config = dict(
    model='rotation predictor',
    dataset='rendered scenes of toy objects such as cars, trees, mugs and chairs',
    train_examples=97500,
    image_size=32,
    crop_scale_min=0.8,
    horizontal_flip=False,
    translate=0.12,
    arch='vit',
    norm='rmsnorm',
    norm_position='pre',
    activation='gelu',
    mlp_ratio=2,
    head_dim=32,
    fused_qkv=False,
    bias='all',
    qk_norm=False,
    layer_scale_init=0.1,
    parallel_block=False,
    inner_norm=False,
    kv_group_size=2,
    patch_size=[4, 4],
    conv_stem=False,
    layers=16,
    width=192,
    positions='sincos',
    pooling='class_token',
    init='torch_default',
    residual_init='none',
    optimizer='muon',
    muon_scale='spectral',
    lr=0.015,
    momentum=0.9,
    nesterov=True,
    orthogonalizer='polar_express',
    adamw_lr_other_params=0.00092,
    steps=9800,
    batch_size=384,
    epochs=38.6,
    lr_schedule='cosine',
    final_lr_fraction=0.1,
    warmup_steps=190,
    weight_decay=0.03,
    adamw_weight_decay_other_params=0,
)
Rows from block 11 of a small rotation predictor, named by matrix and row number. Rows with one number belong to one neuron. Each number is 128 + 24 x the weight over its row's rms, rounded and kept within 0 to 255. All counts start at 0. Numbers have three digits each.
Before each neuron's rows are labels from the 100 images, of 14848, where the neuron reaches its highest value: "top examples" is what is common among them. Only what is clearly more common there than usual is listed. The data: rendered scenes of toy objects such as cars, trees, mugs and chairs. In brackets: how many of the 100.
# fc1: MLP up (model.blocks.11.mlp.fc1.weight, 384x192), inputs 0-191
# fc2: MLP down (model.blocks.11.mlp.fc2.weight, 192x384, transposed), outputs 0-191

top examples: light from behind the camera (55)
fc1.164:151118107164178113141152133194100168126126122120158119140113132100103132116134130119156128110098124153116143124159144139144172153101103154120143128089139136133171135156097163123120131169156138095142140137128112169129137107151093136138163184104100104109196129126109174120138166198150115110108115145128120131119145127196125075150110133078130148135118141146108146127117137102099138123134129087114129085115164126115112127157160147138155121140132104144139149126136129104138114133090133133129074087159072127119137106160124090150126096116165145129119142135138103121086098120101098128
fc2.164:131124127143135145084143126068138147113163123160080072104116153143114082130157119133119129108148130109144150110118115114141118128119130129148111154138125134170124132147177120157085128122124144135070126185108141171148143158079111098101117092160157068107122116136175144139126148091148121146130120154122138100106131127128100125137169092188157116173060107138149091134159169139132132085116163114171139108151157131155138118119157139133104148126118142121128134103129133123103097099117141120111091106118119148127127152070111133104094149130131111134150127163126124127111090135115135165

top examples: count: three (63)
fc1.100:137123135161160173132120130126141151109134140155141128116111120173171134118139152147137138070090137092140153090133098123121142140155133153180106057085088088128107107095152112124132104092140126107143126178105145121114136155104124160125113096102126137137138129111100094137130155148147135141138146093083148122156138129113107151133138118099163172116134114131119152139113111158129093128100082113144129097122163150129132110108165135094135155105115122140087133149133138140129137136077184127135160119061091116148126099155125092082136127156111147103082116125124117154147153141075162121
fc2.100:088155132180149110156135134156131097154139130156167119147079162122112103108132114127145127134136137152125129111105140160152125090120133139127138082119090105105097139133100149168176179135120120151143094139151094095166146110114109144085127106126126106124102133137148126153144086106103089156139135129160099115121115132112113175106135191146104122135141137161170179167126141136131145153117164136094103143144121104123132125136139096085125138149149135051118109121153143132105128109094123145162103136146103116142124150094130184124081151106128086097145139137160101113098093109151112136

top examples: purple object (36)
fc1.181:129145084093100115126114100139057122093122156124132079108106114153100108092148094091082100087121172090108140103130128119137148106137109139141130136123168160125122097112122154134141150110131152077116110121111111129106128103110132127136114135122109142121135101132161096160139071096187150095095110123101132130059116153159167116154133109129116119107107160094140146099120107105117113118116094145132123152124131093102142106112110111117115135107120123111068135171144114095112136144163169157132102126106119121141160106091148123123154103106135160117108138119123102081123079095143157136
fc2.181:065139145136111145127166123095167131161134103121098174142146138124118149115104152147150124128113127122138141102103115167101096103153143112084140159123152115133112156158146110118186115112129163146165117124128110091085078136124139109141120117081099126106104155135089173115136170174138153126143125132082168122152111125136095161123146152127116092127142122127139124110162156152132144167127113152149138137095132132141128126133136162149158104122153126089147119125110084137152112110085109105073142186139180136122145159104153148075120121144127136167121076138111128131139169137122096129

top examples: teal object (35)
fc1.358:101127143144130148127146123127138157091117139124129165107158095168140101136104119064116137105140131082123124164136155126160128123105089160112160124166136178128122149152101157130123063109110118131113120156124177172116094090123155126166098122146102092083182118111092139122167126123117091130157106125093139081138108107150117158126155116173150148124164142141094143082109094114109153099139116164138145151101124131102144088102137148133105136124100137116138147140133132116141113135134122136182110149130112132143120093170084123084111173141135098110124131112092114095138137116149099128
fc2.358:152133114119123127133130174158117101148130074109090120143118093105127154134146154160175101169122127123148107066116152118113111125149134106136120111121119140115161115135172085112144149115150153152141149131113077084116151142179122137120132144105142113174135105140140170145111104131128154112120132129113081121123132120097162106151131138120128116146115132103140150151202169112126078113141106122098143120165151127144109152164144114162140116147130114116101108112136151117142166159124131180099132120160172172102135148102130102188134099138119150145110139126191093168111110112143092140

top examples: teal object (40); its colour: teal (30)
fc1.310:111136118138083104121117125154108102108094176111158146135111105151153153147155118116091148092173126145101152121127130161122130113122111136133130124156144146181137173141129105153076161145138098151112118157144115127109169142160132174156163116141137136090128138128102131094139151131112164165139123123124132093130145135139103147162123146147115098137154163118114072135155152193136115146161098151141138142138101126157156115148138170100116100103100164119127124143130143126102149097110082109142175147105134128152151116138114142117176133162187094128145113125125134106134125119072061101
fc2.310:115141134130121152141142106127127119116088085153112098126156091133139111123124121114127120109143136102125149137114097139102141119098133152093130177122105147134146105124099151147091136099094101119118125148139162116160067163087121100149091106163083136092161098126115128117145146110116121130109148164156202132119160151124125151104167107154126165113129094119133151106117135047113112110056094121126140138159142162132122141111114160088140130135107126100138134162086150160112155154135155087078101103114109121128115137132087138118145136128131140128089096163156115134168116165119134119

top examples: white object (35)
fc1.212:146150103121113126128092145123122192172090114163187136180062125152096130121195098082110118086140135137105152143114105078146139110141080142108159078109118137161111135088113147106114131130160153103152150140098120112111148162124127109133154141154143138153124103103124097088115109100137103120114110115122139107152095151129120136144121086120156118176093167152105108118101134103130116111126109110142137140102089127118098130112140147142111141137127130134098146117102163099137114130134162156134131089099088098148166093158145148083126149114130107114109145140115105137142158104121109115
fc2.212:108114132142194091128117144107163082112134152100099140064170174133130113163139167093151147137134086136112127100126082135132098105105127082146136145138139126066109123137177111112138064098120121148119103086170149103159140124131089105120121111114112147125125188134122146138087150127128173112117136085174108129143158098111113141117176161124115131107148152118110144155135143122101120122109103149146130131123097131101126127168109167161134148154107117138121121122139130122132155151122079110143089135148131142120095123095120151127155120147139121119126124105174134130091110129136084105

top examples: count: three (62)
fc1.208:161100103136122152124125126118132157076152101137145091120098150120139165079152184109114122107113073107153169104098127088115107165146147124122134122136116117106110112072096118138110141132120106116130088170126118108110117112133171162153108156145104118111094127085093155136136149112098113134126132141125117098107131163102161137150118093118091110113144192114129131149098135158136148151122072108088089131125095123122133109091101142090115142134115134159104129108178117159149118111130149165100099123131107078124127118133132110107162124138138153163135078186139091150117127124111126133
fc2.208:137142100137107132106170123126132155148114156152142158135130150167127126167150080112125162153152138171105112101166130150149143111098145130123112149150163104099074108166148135123139078130093101138097151099132110130164164149139100098096121095107179124150180142151150128135120102129107111127137150108143112126107125110186163153094145153128142155153120098135099127152133131057088082155166155120139157173150112117140091172121170119158128119131127118144112160143128146090136125149117101110171145107142143124131167110129136156144088116134109128139126162133150161141096117135104111131

top examples: orange object (36)
fc1.30:135151145184122113138104110159123121128095140181119090125171104090161139144122159139127153081098114115148159142156169099124147109121084141099137149112148152114132092128149166142134122143121126147124134142086170076160128143159149121152115150138141143144099116114085140143107128155107142125123103154136151130138115129141171175128119071113121147124086140131128132106133129155150094129162085151120121148120093109109128050159118133117104118162160138133125134072124109131104127093140091123114127134102082115114092159146135160167131123102138117121087081148151097115137125152095138166
fc2.30:205111166064120137154120158106156146157127097095135128142169137152167107152189150096120121147132148099129108100091138155125110139109139144169130136146106114165134128157114117125118147104109134134137082152166111110104134129146134122144128090105156135086083099148155128124145164134086138116163090138118070130123111106105125145142111156102139102147130115134128120096132139102164158137123136108111176125162127113128149154115123154134130112088116125096126123160135163134120124159115127085144120156118164137149076101081138098119133116122121139149170141130163165158114150088154099111

top examples: orange object (47); its colour: orange (28)
fc1.169:146138094197128137123180085124103110146140109088162161141134117102121139128137136182113130107109089137079118141089146108149117125160128134153141142136128153130123128115139065164153112115183158137142088132149118129101104106153149132112139121134102120137132175092146159116143107121148097128111131103116133149138135117112136148095147148153133109124088115180133122165153168113084150173140143092117112146140144134112124111143110133123118126133103126109167115155129145140120138126168175086111121121103171083163103105144133148105143112138170132202118138139085104167107137118118106102
fc2.169:112129159155144136098127160143124140120116128138098102102119136138140116120165111075112112115148090094149143128150089094095151119124116124108132135139149100090110111136156144097125108140093107116097131160116136124124122136118140095158117150102128140115093143126112137124121125142155154125089135169152061108115098164120150102134167114138126089168129128082145161186086096120135099143156117132101123114125153133112098171121142151123119142141125117126108148099101177082138140104119036154119156111113110136083143161090088112134095133143106136156094129168155104173096114125099118122

top examples: blue object (60); its colour: blue (34)
fc1.170:141159158168153165104165124137139145138119145144117125102076159135165139114127101144134133145106149102126163140124165111166146160144120165155171128150095176125129095103154090139146116108144144114134139166119128133151153120122153142090112133097073111140151129122095142102113123129131124123134169156114147142102132120115143128096109107088150147179136121116138124118190117146136113173115114115177120112123126162111129135125126183124124134121125077117099128092120125141135129134115168145165126119102154139174205121122130126155198119070144131112100120132113111115151133087132155087
fc2.170:145132152077116131137125144147092162103165127077118128130198132146123152101168130093158157104133080137141123095136052183097123117121100101133151109118147132143124125133130142114116120117107085179104135126141138126116131136109111116169117100146148104125128175106117123135121144085158121132137139115134099095090162158099133152164120118126117133053134103130156133122140139122121160145103141137092152169175116119113145127137139078129131139143106156102167141108139170100124139129170086119119125138154126097111094137136128145091089131153153115093129130149162125123104119101091107145

top examples: light from behind the camera (52)
fc1.283:156139153121139110123116104182113152097138077107146141141147141087125143068109129158117084160117141119121166156130126114121093166120131158087141144147125131124150152093131109144149121132100114079140138128167081081133141145140196151105120131132116127113131111149119173084124084108161111164171118160141117096146129108137113154106153118139113125116088199108079138125114116102156107146110124105104134120162132123113125123134145142108107099105117131150148146138089097106131125123102144101141100130123120132095104123136164098116126134149201109163121140071133157116123133112157103129
fc2.283:124138118132117135144120139171146127126153147189137130140133154104117097090147148129131088109133122101137170137126124120138144119149096108124178090169138123154075153114131120119117141129143140108163115117116118116137088085145086134135131107137147142098100180107116114106114129145114098133120175146149151223119109130086127064134160118091132132102131090121114118087143157109140097124165126100108106151121117126116125128121119141160160104122130106149128125159125120096128144122149069124127122111139173156112136100172111131122099084131112118196095092134139131080114131136160098144

top examples: teal object (39)
fc1.363:141115125103141149141110137113110108125106130129137129099147149146151091117112113129117116135146111132119134156145136172177144114071153159126148135123145151136152149129110163129131088149122177125105157135103116125144159146130135125080134116143086137131119142151144111081146133124101130074147109118104132101109116134153127126128103126142193097117097041108150124131090093091135124137142109146146116095171145058094104097111140180158172106129167148118126119142154126102149108138095123169095114129085103113152117105151129155099134156146171149127110151078117131123116096154141102140
fc2.363:105137121104107141094136142150126121110156152095068121133127108116118130145126136139136109117166094131126074085151174163132075059122150090169176136102149124131140136142090093146091178144077135087155155135118164093108128145095148160126132130147171148121127132113112159122123173164100097113138137122089096120092132148092105144145154112139127164145136145118144187125159138152121169126114112154106114129112113170146094132152088144111118123135117124139161120145101115124107119167123110117137115132147105152100137149102133085149094126121133102101120119149080103107124118114146128110

top examples: orange object (36)
fc1.28:120127069119109101121117165110116135144115133069160160092094155112159105128135108144105110144129131164135091161145122114155144134157129095128108104119138144155122124141122108161075118161093135110112126110087109105137128148122117124164118114108164142122149139139143143084105168136134118138145114135117163139174090099146116096094163115135175141102139124070144113129156142111139140126159169107164107123140171157112109126087102134139152083134178145102152134094141105114136157092120146166100115120180108115147121096141086105142143105156120124130135145115114171110126091080131100085
fc2.28:080117121121111181142118119080134110124099111152105112138159082150101168163106190143138084140136143061174099126148146121114111108171121168104122145112135149148145129089126150116144129114103130139138089128130144155104128116142168130123049169135134153131110099139134142144132108165138138166151121148144143090096148113105112172120114099103128144148099112164101120162104121115112132148143127166129138112163049165144139117154124104119119121108113113112124154126122096107133130164106164120150114129122143146086147142099118133128116144131142157105148135130177100101136160095129133134

top examples: count: three (61)
fc1.127:110156141113146155151144096148171162140121110120180135134133135142088113141116113141109071168134108145161123114133131117137137191060141088122138158095087133095154164166149134118144142092154106106129148107111122091100167142136138148155127108151130093170151135116118131122149130177105127138099152114148133076163114112139134146080134132139140163121120121073102109103158092113132126170177119123116131146138151125105107115139103125130157159197092093113103101130123127102152144176133120138140134173126098144123103126131124111140139111131125128089114122109156111100104154112138163117
fc2.127:138079136151125156097119173131152078120131117131119130168174163110147142153120109124168140164095157158096154112107098129091100140153144192127125126117120122170156111146118153132078153125117123106114153129144134143122082091122111126099122129124132116131134125150140152132084113112139113155175177142134143168113142134106141134157105149126103119084138158124137168140132102101160163079114115147134149124089132109121145142099167131100121118123133113107105093133177083131132121163138199126106140133109121146108143118136140120060142135146094134143093151168160157143121132147154147103

top examples: light from behind the camera (51)
fc1.201:152144122118158121162115110132105177090126125125111131120095136106135152154152118057116149111127115146123165169103141086116126115154067117064116136092137154113164117121101141133138156131164120116126152129153151108140146094128133122172145090104134102136134085144128080115108143122124079143136168119125137084136135116088153114129156143157187144110149136112129133080112145154138131105110145139132163144155118116139140132123115085110113142094119132152137126135112126105143116166146172151082167101139122152118140147191142075119123097142151080150137149165100112122108108110111161127
fc2.201:105072160167114123133107127115146110151082135130087117108155106120110161146113096168127126121108161137138103072132117152101137099175149087127150107131164168144098134148099150109160099124116135127117116125118118118135128140133120098126108140151144144191110133120107089153142132138186158144104152126126125118163149113114114176143132114107144139162117128175122165122127089114118142123134128137097117154125125144134114140104115147131123072092100121144127138132141110116174110117172143162177128173118126127105154128082150133119087171120092172095099099106151152122123107135121053131

top examples: yellow object (39)
fc1.11:180099135112164149160111137151080097136140121097102111113167124151126127147110152126203134154112152163133118121122131143155114145144118161138137107150145143161131101117120144146148054149125094141129147163128145141134147140103152137135164105102122174127173108139163136217134100140120111094072120123136136116135141139131108108115134102101139131152164106108128139117157133127168114122161146101113087127133151128122142106118130165145070148156135103103136122128119125120093114121136126098080104127138122119159133148122105156074108118126123135091129073133101126147140154110177131085
fc2.11:132145096126131124124079133105131091115114195121090151104100129105136142156113092137114184164100135153166139130144109156130117135118137115113092119176108148141125128131152163155125161151112120117129146136143118119118150078141144126114097141089114089129152133115160110148153110126117139110133111120136087138141171158111151143112103107116149108072120110099143124132154184148124115142134089134152184163081142121135160117091075173119129119100139134151149133160127068154126129102132120114130095148135092151092113133096145121135132114063119168143089154124142114139148133124104136180

top examples: purple object (37)
fc1.139:144121218115122127130094120099127097162112132096150134145125152145123139086099091130125113134150132098141107163100121156155113119152145086112146135153145102122150131105141110137133105119156115068129126146110160128101127124129151113074150089097116148115106111107134167164147156136149156128143101105136126086103096115166123165111144128165135124163125161159114132105125125110129127163185137105099116178128107121105153119115134125127111156136119157116103086153101174103150091104133137116104144126103083099135151095153144146139159155121071107091087138117077122130098126133154116131
fc2.139:095119112111111153116154158127128142126118090141131093131154141122114112144144138121138157131090112148119126082161121100109150154110147124126098109117141146151152103153092156136160145098132141178116090095137119131122125121110153131104127136103134123181125148119114096098125158089092101144171117113138098119144182125149198095112098134134131114067147130115143098142080143150120138097140120131131135086109139144113111127085155095157098163150144135104123136107132104107110114154148062108115077188126141081151152137132097089098096126129171129165146124115155159144122144136132136089

top examples: teal object (34)
fc1.162:130090073090168150170124118109138134122081178124159135130086136109118133104110126117133195124140114127087125137148125139140104099091111142172157114088152117112091137112121111138112102156151117138086155128138147123140114102156129131108142082146140123117151136124149100152140106063111132115159130096081124128096117108111154109106125135098154139080120122086111106147117107138115114134099125135121139123081122069144140115158159130127163145096117131138103170134140108110133132148146086113126089104100130142105120098169117129101120112160109092128112109143103134158112153191101074121
fc2.162:140076105166139146102150149110117135124144113111138117137165120154131104146095138157131126129108159137092098150181087123150161101154139075096095119116122105090139123108103136174148125160133149137141124134108133132115097157117134127137139124140131140124137063107155137119130131144162106097127168158094118244099141100141132135106135131156126114128203107154136160080119107118109135109125129131122112131129095144156082112110108098106143128117150147145124118139141092140140135107113145130093123131115103131181126164122155133162083120086101146122133135117130129154163112092123143110

top examples: teal object (58); its colour: teal (39)
fc1.105:117118105167154148145076109118097128143156128123142076135106141130134143154126083119143116150090134111153121150091094122102169121097133126165134152089152161112079124115119108131113128076139165131087116137130097158084162109146119115141133118150120111109097122153118141138105128143095105128166138105107160116153108120113150133109155103118130114082139116114104123140089092121122122108168168111154075105134125098129109102123155122140080140062121170122093098098158130143127148141152147114129158137160106134138116107142101075122129156096158170122160078093098152116142142141095140135
fc2.105:153124156141113125110156105109162091139107152116144147134200124122126125125150170155091153110128092134147145148188136121113120108099089124118137158151170135146146110093115109158158130141162133148169148126114138133128100136107131148136131156118138066165128133120120146116138097131186090143123096107152122136120113156102104157134128116156104139110159099126103111101103141091150235127080142151129130142162131138158113145132108145099126102119147142092166097130122120149142166099119125118094116166117096116093110168148147159117084146130123137136115134169151121124131103121123103123

top examples: purple object (38); its colour: purple (26)
fc1.200:135145165125130139140109134080132165148169076123149136095113152114130111123142115091101133090093154134116148149148142152158124096155132106102126087115161122138097136118113167162130103152131100109131125108129109127145136126112112135116108124103160107143168120136127126169144149127133111144169131122103148125112138101137137133101092138118151146104141140106135120168113191114104110134115124092170116130171155103134172134117113133079109101164166129086073147079095131116114149139202129109135087117120083153107120152092152148113129117154136118130102154128085072104109074111137116145
fc2.200:168176129122163125127118128115111087077126155154172179155120116126133160157130109172069160153131160148144114108140186125111134100095151104071149168115130126107102138146143128105169148153109112145157096141100128122162123098122134064146138108109115136145109165167157107099111103128118091082145085118133117137104124160133144134141136131111162142128121148137150152138107133113109116146133125130174112122133118143106134167167127086121124113116131100080174114115128114110109123120110114137129088126127124088142098150141084139118121146123138148137167072128137180116109134104146146106

top examples: teal object (48); its colour: teal (30)
fc1.234:140122139156105108163105141097143123119095145143165118162124158145102146144165102177153170136114121139111094189118119127159140121165146119129135119116114142147089135115079113120144137113147131116123125117159125161120157141121120137126159116122129091103124117145075140160136110127094132121108162168130112095141085162138121097107152177153141121136109087130130084101127125139101177126160116109119124119170121172104161140085135127154181086133150150159106127120122083147139105135094126137155082091103095175173104098158117126113170120122164116117119113114153145070112135136128105127
fc2.234:117146098110162152126139136150121087141156107169091133135111138120153150159096105082125109127113149131118108082118105127086108168121126123106138160133102095130118097138169183145108175116121147162117132171139102096108153116093156146124157091124113148112129126112113124119103134092179115127107158059135171166150122095120091138114094135108153147144139143112121119133152140098146104113135141173118095089121155102131103122128184122121095115102096131127107109111134162145096107077127087140112111125140156110095156125126123106094098124124106122121110130109116093067089127097133141119

top examples: blue object (61); its colour: blue (37)
fc1.35:136127136158153188132116158131114145121128112082123184121096118088173106117112094130108123165120134117080137096124138168133154108118155181134158144148168103166105110100127161114134104116126125128161160178127137102134152132132146099141107111159140084111118143070156128121139167124104139121125141130105163090113127119112123129129135082135115118118121156131150116104144170140114097133128109141164110187149130132127155151136112179142123114130066131088114135132114189138104154143143122098118142106136085107160153129140114099078164092125113120126104131158101085129142133096127118135
fc2.35:127148134180100094130142131081129108139145166178120169086155158134083137130159121151173121160149103132158139077130114108127080105106138118102121165136137124121116128119097114178120084113126133149115124126140128111135153073128151101159149135125128126134132163128119151162139109094168119095105123131132098100100159124162111163116137155083103152116132119151103142136103104092066115139120128139109138112111164126163118124129138094142117133115115103123141160127134129058145140155117088157157071152125112151106156153133104146135110135108129104121124156112196127166098138141116107121

top examples: red object (44); its colour: red (33)
fc1.243:147178120130098155095131163150137095144129158158120128129088127127157181127161138123112133155106113160121148113142119144107131088152084121192134164144111073142114129125090084122098165134099103156131087146179140115112113094106109122107140105126142104119133166075076154126149105144151117125130108139137150108123145132117093136120094102081117100109117151180099123112111084134101137106117103148134109124131161082093098138143101134109164129133110108130130154115106133132102144174120130148118166106119103127179143141103129098127152072156157145117142116140128122121167155129136104116
fc2.243:172110131139126135123092139153115163104146077158081143130113118139082101133101115142162138114150114133149159089127104127093105130066153079120135150113141125099104120124135146127122082116126146108072091133085091128094093139143098115111088119183109179120100130139146114166127108109154150103135128142158126135129186118123149156108155154132117180138124123100153141121177155117116170120145102098155119090125113163120111123124117111171126123119129116116116128073141137152133133114148122138159117133112116116088130126127146150141169134115115104118098142108102139178072164125148150129

top examples: red object (51); its colour: red (35)
fc1.103:140173124135150167113130120129075130109130120123140129151174160128137126116110128075151102131141115128160151140157128150100149109121095081149121133156136133171139131148123153120117146133124166140110141110088114123127128123137137131109159121127175145137156134129110084115118160136169113151171140119132176159164120099129090116134155129169146122110125139160134174153155101104179101117115163139167132139121131103103099091121084112096149095182160167118117128127110120134111068138123086119097158108173136109179101122163107163125122115176129102128126127148091100161124162133164132154
fc2.103:124111147068135121125091108138058103140143162138163093134106129121118130125119161109147155097135138124125130096109124062131112087128106136124109157127115127144178159094139079160102143114130072096125135129127110143122066070126118173140135142108133184134133127120121128138103105123108155103116153118079122102134160107144107148116120099086132118125143148130155114117111137162061102131143097139122120126101172138141112118120154122152115123140099133123133117109188161102094128177140094139130139111096135130131124176118149090113155134088095125131156118110117133105171120122128109141

top examples: count: three (60)
fc1.236:133122130133146118139155107133148141081156109076163192146112143134123113107148153138113121126125127118115102145136134114139150125137118156123113142118098185120123123106080112134122119160131142113138163151116138150120123160088176184130140102134098118135135143091114153116127149153147145165139122175113148128172127139145131149162153126121128092145127115098091153124106113141123141133108155184106123143137158120150127153158140114114136132196121164137110127049170125089108136164129080091132125114130162136102125122131149117138149076083164109116140118103086122162076121133182136140
fc2.236:136098146194126133107144124182139138173133102146115065116174143142119161082158091126120130142102121133110128165108147128119118108141147132116155129140115122140109115139113111144135118112095131156131108121179130078162155087147106086127105148126117074100141168123111132122137091113127121119183133148174119220096123106141162114127129139113115113112155131112151128157144126113091098160135120101100177124140112120123095096128137147108108117109108104128133114151108136141125104100102106106131157115111126129130132121127124103099107122179133149110120138115144158099152042121120122135

top examples: blue object (36)
fc1.225:158172135131120161146098137156108182084099130105160126150117097109134099116085111128114126106126131098120117138130088128123116079163132132144132161130120105144116133151129097164144153127125123126125128155154160162109128150127092133107115084105101109123148115130107150113130171114148142107135150124105170099136125120103174138122134136094120141097105123112161150140078166168110143086130119131121084105138090158158146132097127144111122111174118155135100140121111108103077130134147133089155101099154157104161107083120159120125162122156193089119142153087105158152062138132136134128
fc2.225:127094126161124144125114111117113129155172134177133093109118134122077105117157096139129143164117112138114145118154140112084112138151124085143161087163144133118127149142174156129137143127139128168105154083139067144128147104140173081149138154137114160110081180121154123146142152161121123096139123131147101147113143138153121105162136182158113101097123128128113120143129081069111116141140114099124132116152183143114155116112108113169110142116096098100141134117146138166149108110086129137122100184139124154125146201154130167111118103139105150120123123128173123139124115128133107119

top examples: its colour: teal (25)
fc1.41:150121141125137102100114149121117127155166182084136101121130148126156156100118076115113120154132150163136133121118100155082157113121104090122092119147130122122137119136119153101116157143176149156113117138102098121178156108127138129128149098147130153112128085121121196112095120157185118098149110143147122076144074111100104111130119086147146162119126127113145098104162125150147142172166134116128097135168103131149124112146124142125101116182076130106162128142145118156110132137113159105121118108135109162131134107175126134101147129148083074087121103109112130153102134167127117150
fc2.41:101148118132110161159119142098113154114077143132165088125091120114128093124110149137067135184141140136139143115141115116091117108196087100107108131170144140160136084145152161118126085106122138111129154129132148073170106171122119126167110127086135110160164156110144149149082119134143113149125150159156161094148116118122111116142113134159111081125145155095145099137129166112143130140107154127117168092113120153111102140157130115094123165121153133101129118129115120120114125102082136120162168132126164142116136133132132147094084134127121143087144159116126078115116178139107141130

top examples: blue object (41)
fc1.137:082149154137147155150143096151103136116101146125088104116115136113158133101182158115115108105107106124107105131114099132129109105110132139133158159146154142144165068123115155122104098166132131124142182184147098132156131121090095105124173170128125129090113118132161162170138148146126163138104127162147135118178120114143156148156104098109141097170130170105118111127120151139097105155114128118159174174182113102159135149126140131136116150170118131101119168124082098155123184111112119079142159135126113145130134105119092076108134108152124122127134128131113138123141122105133115131
fc2.137:147171100149123174123094131140144098099123131136128150111168173123122105096137122127178096152151151101147170162150130106178114160118113123168143179126109131131150117153089120119128124116096085151120113132125140175185125098109123091109149118107104151132086124130106100126122117144133120114142117117125132115068140175119123149121162125098114088147149115105086066149142156145110086100153141153119102126110148136121186156184139163132142124103148122130118120123124114140123121141089105120118077109130154119155101137112093158125123089106117134139121120112141126104182152120130170141

top examples: red object (39)
fc1.267:162132135098133132118164141139122106089136123111124074140138093117153119113128128159152103197148156128134153097126130074138140154125137116114130131139135134090137154168184159104173141139124114112106195114143159117130107094162119088152107113141099136153116071132094136105137089121075153128103146118090159163125131126151163116140154139105128136124099150156154110128136117126145110105100107144134112108136147131071133090079137126134165129144098102134116133152132126128080104112135118120076135134148156166160154127081152126163126099120173162150098151136112119103130142109125096142
fc2.267:106112159088132153157128198129154121139127125144139103098123148115101128182135170119126166136122160125083129119150124170131131109133146157106159144115135129142162138103050092112148117122162140123138133133165135159125112129143136159140142132124174175144132167123115110158129150145148131133124118140159171237159172145181129163124133112148144143117141116094111144118179125102107168132141150148117157124125122119119141135130142125126118133110134125134111120113118147115172111146114191125126139125139197115096127147129108089117105122136123133099105110147118147108163132139136124159

top examples: blue object (37)
fc1.173:130137142160142144156120121122089129095121155152156129080118111098100080088133152115148088136118146141096124165088134132141136092128107147148154138130128123131094107146125096126117141098151175102108133161104121145113088126148172115139148141104108118124181137119150123133141141158131136108110114142086135129103094142096099126135120194166167116140100134145076116108114093137142131146160121088156095143153117142120131161155145111169086149145128167141156124131079154118102118118163113111145157110136147116168108166139160127149141115153097158071143126133102113143137162067141084134
fc2.173:090095157092131140128119134107170118150157118130086135140128120147127172170118117120109156136134085105202133124163086117134063147145098118099112111137142108115135114144117169108168105132135075117117100142143142079126148099141145166136087112126122122168097138145101099162132104098131092095110141089124119133102094128136149108122096070166104141077114100121151145157170170114128145114102098153122149116158178120134144089134111121102118137125166163124144103123135137099119150122121148150114137135140096137128170136108123102139140109117145119120120121087179132125102109138107146123

top examples: teal object (34)
fc1.77:126144150156150161132157165170121122087132100161091113095140096124127155137120104150115097199104125166098130138155117094129145109098096097180147166178128139096147140109113116120105091114096105114101111134122120139127115111118128133152126134121133118136125111141135149127151160089119099112091109093101124131091093156118098152155149111139103120100150158148132115173136085155129108101126076138120155128157123131092169136134152134146163115096131109098112174160117165133110142125090117123145147135111142114172129142119145070055145122109149097109136164152091132117132135116128108138
fc2.77:140125110154148144114159156085100113141124120129182160092132147139139100113148119163142089119178118139146173078060119143062110162130163129131120146127169128120166145132109166101151107151128141121103125133144122099118125158120059093126133129125133139117152136119135153104112120101140136104115109155102102156158146111095106122125154167145136122140119102097114174106105149108086159114109146133168126102111132095153135093137149128126122129165105150110122114102159133108157115152145149173148115091170132119127182123132090136188078127132122140144107148132173148112126130136124117140